From a checkpoint of a small image classifier: held-out accuracy 100%, trained on made-up road signs on poles.
Rows from block 3 of a small image classifier, named by matrix and row number. Rows with one number belong to one channel. Each number is 500 + 50 x the weight over its row's rms, rounded and kept within 0 to 999. All counts start at 0. Numbers have three digits each.
After each channel's rows are labels from the 100 images, of 14976, where the channel reaches its highest value: "lies over" is the class under the peak. Only what is clearly more common there than usual is listed. The data: made-up road signs on poles. In brackets: how many of the 100.
# convs1: 3x3 conv (model.blocks.3.convs.1.weight, 48x48x3x3, each kernel summed), inputs 0-47
# convs2: expand pointwise conv (model.blocks.3.convs.2.weight, 192x48x1x1, transposed), outputs 0-95

convs1.18:468471509557554526407443432454518500476514462459485506420485339378510510535457527471436535484503475432497525374462468483473466468480475527510532
convs2.18:531558452484442490508464577509523515407436555407429473554535556587476505525401504552498433514450562477490494588380436426469541449560495521507510515463488508554465497555515552537495531503505511543473456492515512480506446555524548417457437448521480546439421485573594559502502525502535478392
lies over: face (95)

convs1.37:563395466452500565519446490550544547469554499519456376355486531443542525529528485448418456460530534445501437498421543484548501467518476486479481
convs2.37:400491519512491473502525508463495477493493528494452583532475459489425462567518570454531603549509486458528488374559500678486388440487521527517431417577477466521587479505438569433492556552562457482490494496477521481548485409478544477543579425535413570491527525449592471509574507462588515533
lies over: face (60)

convs1.2:433619508535520524419391490476489439471428495493526500402515509509478440489452449497461497465510519529488634531429501517469488461491579528393474
convs2.2:536513510574540547469469408480518507546491615544455516482536473524447566411583466567533475504506523524533491525462513488462465422592565439468577551538454481396497488475460488478498596547488470530460495472502442599566402480610541488476490520578515492458534471474543471486551501621448460498
lies over: symbol (57)

convs1.13:479564534451459543432475493519511439502486496474458470476516478452542447537491435429484571431465525451362493447514493427408507483418627457465509
convs2.13:487529475434471492449559496515477565404488583485439535554415465461477471487461445414591565426514468477494451492487518519522535544486589598587495483521571491449464507538457574498495511566513485512592470525587602384490539492573518545484479523531492476433470625569604462562533532468490486512
lies over: face (76)

convs1.24:412501459549446567407438517542581389480458443516484429414543497425530474504514466413404506483469517468486466472437444492507466456457520457447512
convs2.24:557489548488460455483642547461559549588573414490471384516518547570580527455541487468487482484391462451440435501476531390455506517441479506492519489421549464442530465487487421580494379512569438475470498462525452598486501541426406488482475575483490493590477462527483589532447480494446535479
lies over: face (98)

convs1.35:417509412524417561420405402452484484450534510461523566448382481522437463461540456472557437513544505467444514515503504490499447473439555496507555
convs2.35:581541473521503573460512517511457454549541476558565464554483595498637574465547552514417438467496465592530489486520476519517451499504566544451556472460514469573507475450453527448499402383550425416494501520477422448435553523495376518534458612520607523588420461498458546485472492469451523498
lies over: face (84)

convs1.1:477420494436531421533417511459471430574507437524561518411476422474448524478458425425540575550473559512495484494445508396464496495412506515516544
convs2.1:490565475487574490506476447487461478516430477407531528619558603559460553482462477484462464486538576448503545544502421502528454445523463517434390554547455487494479464476520492479506499491475422437536524474531471411473502427536443505469503476463638473437479539515501503505497463508521465530
lies over: face (95)

convs1.39:427506543524500498445474390450522416515489382527440398460514463451521476473543495418419440466501461508488465444488528439478509422415520567498479
convs2.39:472489393501564507535464318598499566420528427534500537465378458422476507388393534521534532461541566462516546436506546540571470455508582565457481504447488555492470479545493482478509536479445523483467555532546469502540584510471534502481475488458459513503552523580536476478514608489495497487
lies over: face (75)

convs1.25:474469516555550479475463539361490427445467506466483433492484547436529506452466551414596546459448504448561504455458490447456477422498461383483494
convs2.25:461533410523452488477460453554452538406573543534454485506461467507452506487532529468547418487465518500520510533401504466531496503494503564548561527534553468496543558577498534400492472445442403459585499555451411435573458451539407548493548421395571542490384550559530573525486530505530470460
lies over: face (100)

convs1.6:482374409475446449510455499569441560499505520496526498484558501507441475510492453452545578412481439512461372543450536498420508491450563534498566
convs2.6:454519480532483505528477456537413497392553551529449473553528456509491466552462493562563474405494545478444477547467522458574496441431534486447547478461468436497556614584533558444495556561492484489494575587540536445505436414540487556586502436453564454472480510546507579549491488510520520459
lies over: face (82)

convs1.14:435492486517542558541417537581575412539598564493511439425464439462538479585462491525515505472536495491435486431463428508545565512496392492498461
convs2.14:445475523473576466591457584524319480493379397522606523550506436433393550447529518547541523580575609494442578480464416599470515430470518381401472464531440559488524463515588463524513482591409497450450559485506530508539519501437565475490478469502486479486543443564464474537510501507500519521
lies over: face (65); symbol (31)

convs1.20:396437485585476490478423454516442410550541495508510535518491370452477463471412470448490578404512469490487514441489486541509540484414544440486496
convs2.20:479472479482421573587478565468502518493448505612540563552441458459503448431468518534494557579532557512468549424536462518487514466541432379578514523450513525529572475566441611485506506566516533469545569468513485485520488463500525459505538536396402537544579461452520554520436570562484548546
lies over: face (89)

convs1.36:523460418564413473341479432460409494539418471573464526417480503465515483441452453464492487491485414424491507476496456477447489531462495536516498
convs2.36:514540538514373452487481451520454502450464544561575499508538453538514511521525465516574392493402506439482563570395450474503556556459458585481557576569517599509512518522542527560493553422558390519514484438414478468549452538562504434447510461528479543507456547522472482568469595562528475480
lies over: symbol (62)

convs1.42:542390463486511528441520450495494571530468513528443566430440465500528476491551484494480392493545505492430433450590433391578501497592536535513501
convs2.42:536504492480454448444458529509465420429456490562446520571510568524498527445560534578462482480434536637593572601442438502483562490446559498458557538536467476542528503489535560429513508475505537560540565510575469439471422519482487587599479508499534427455471470520484489480453453428531516465
lies over: face (97)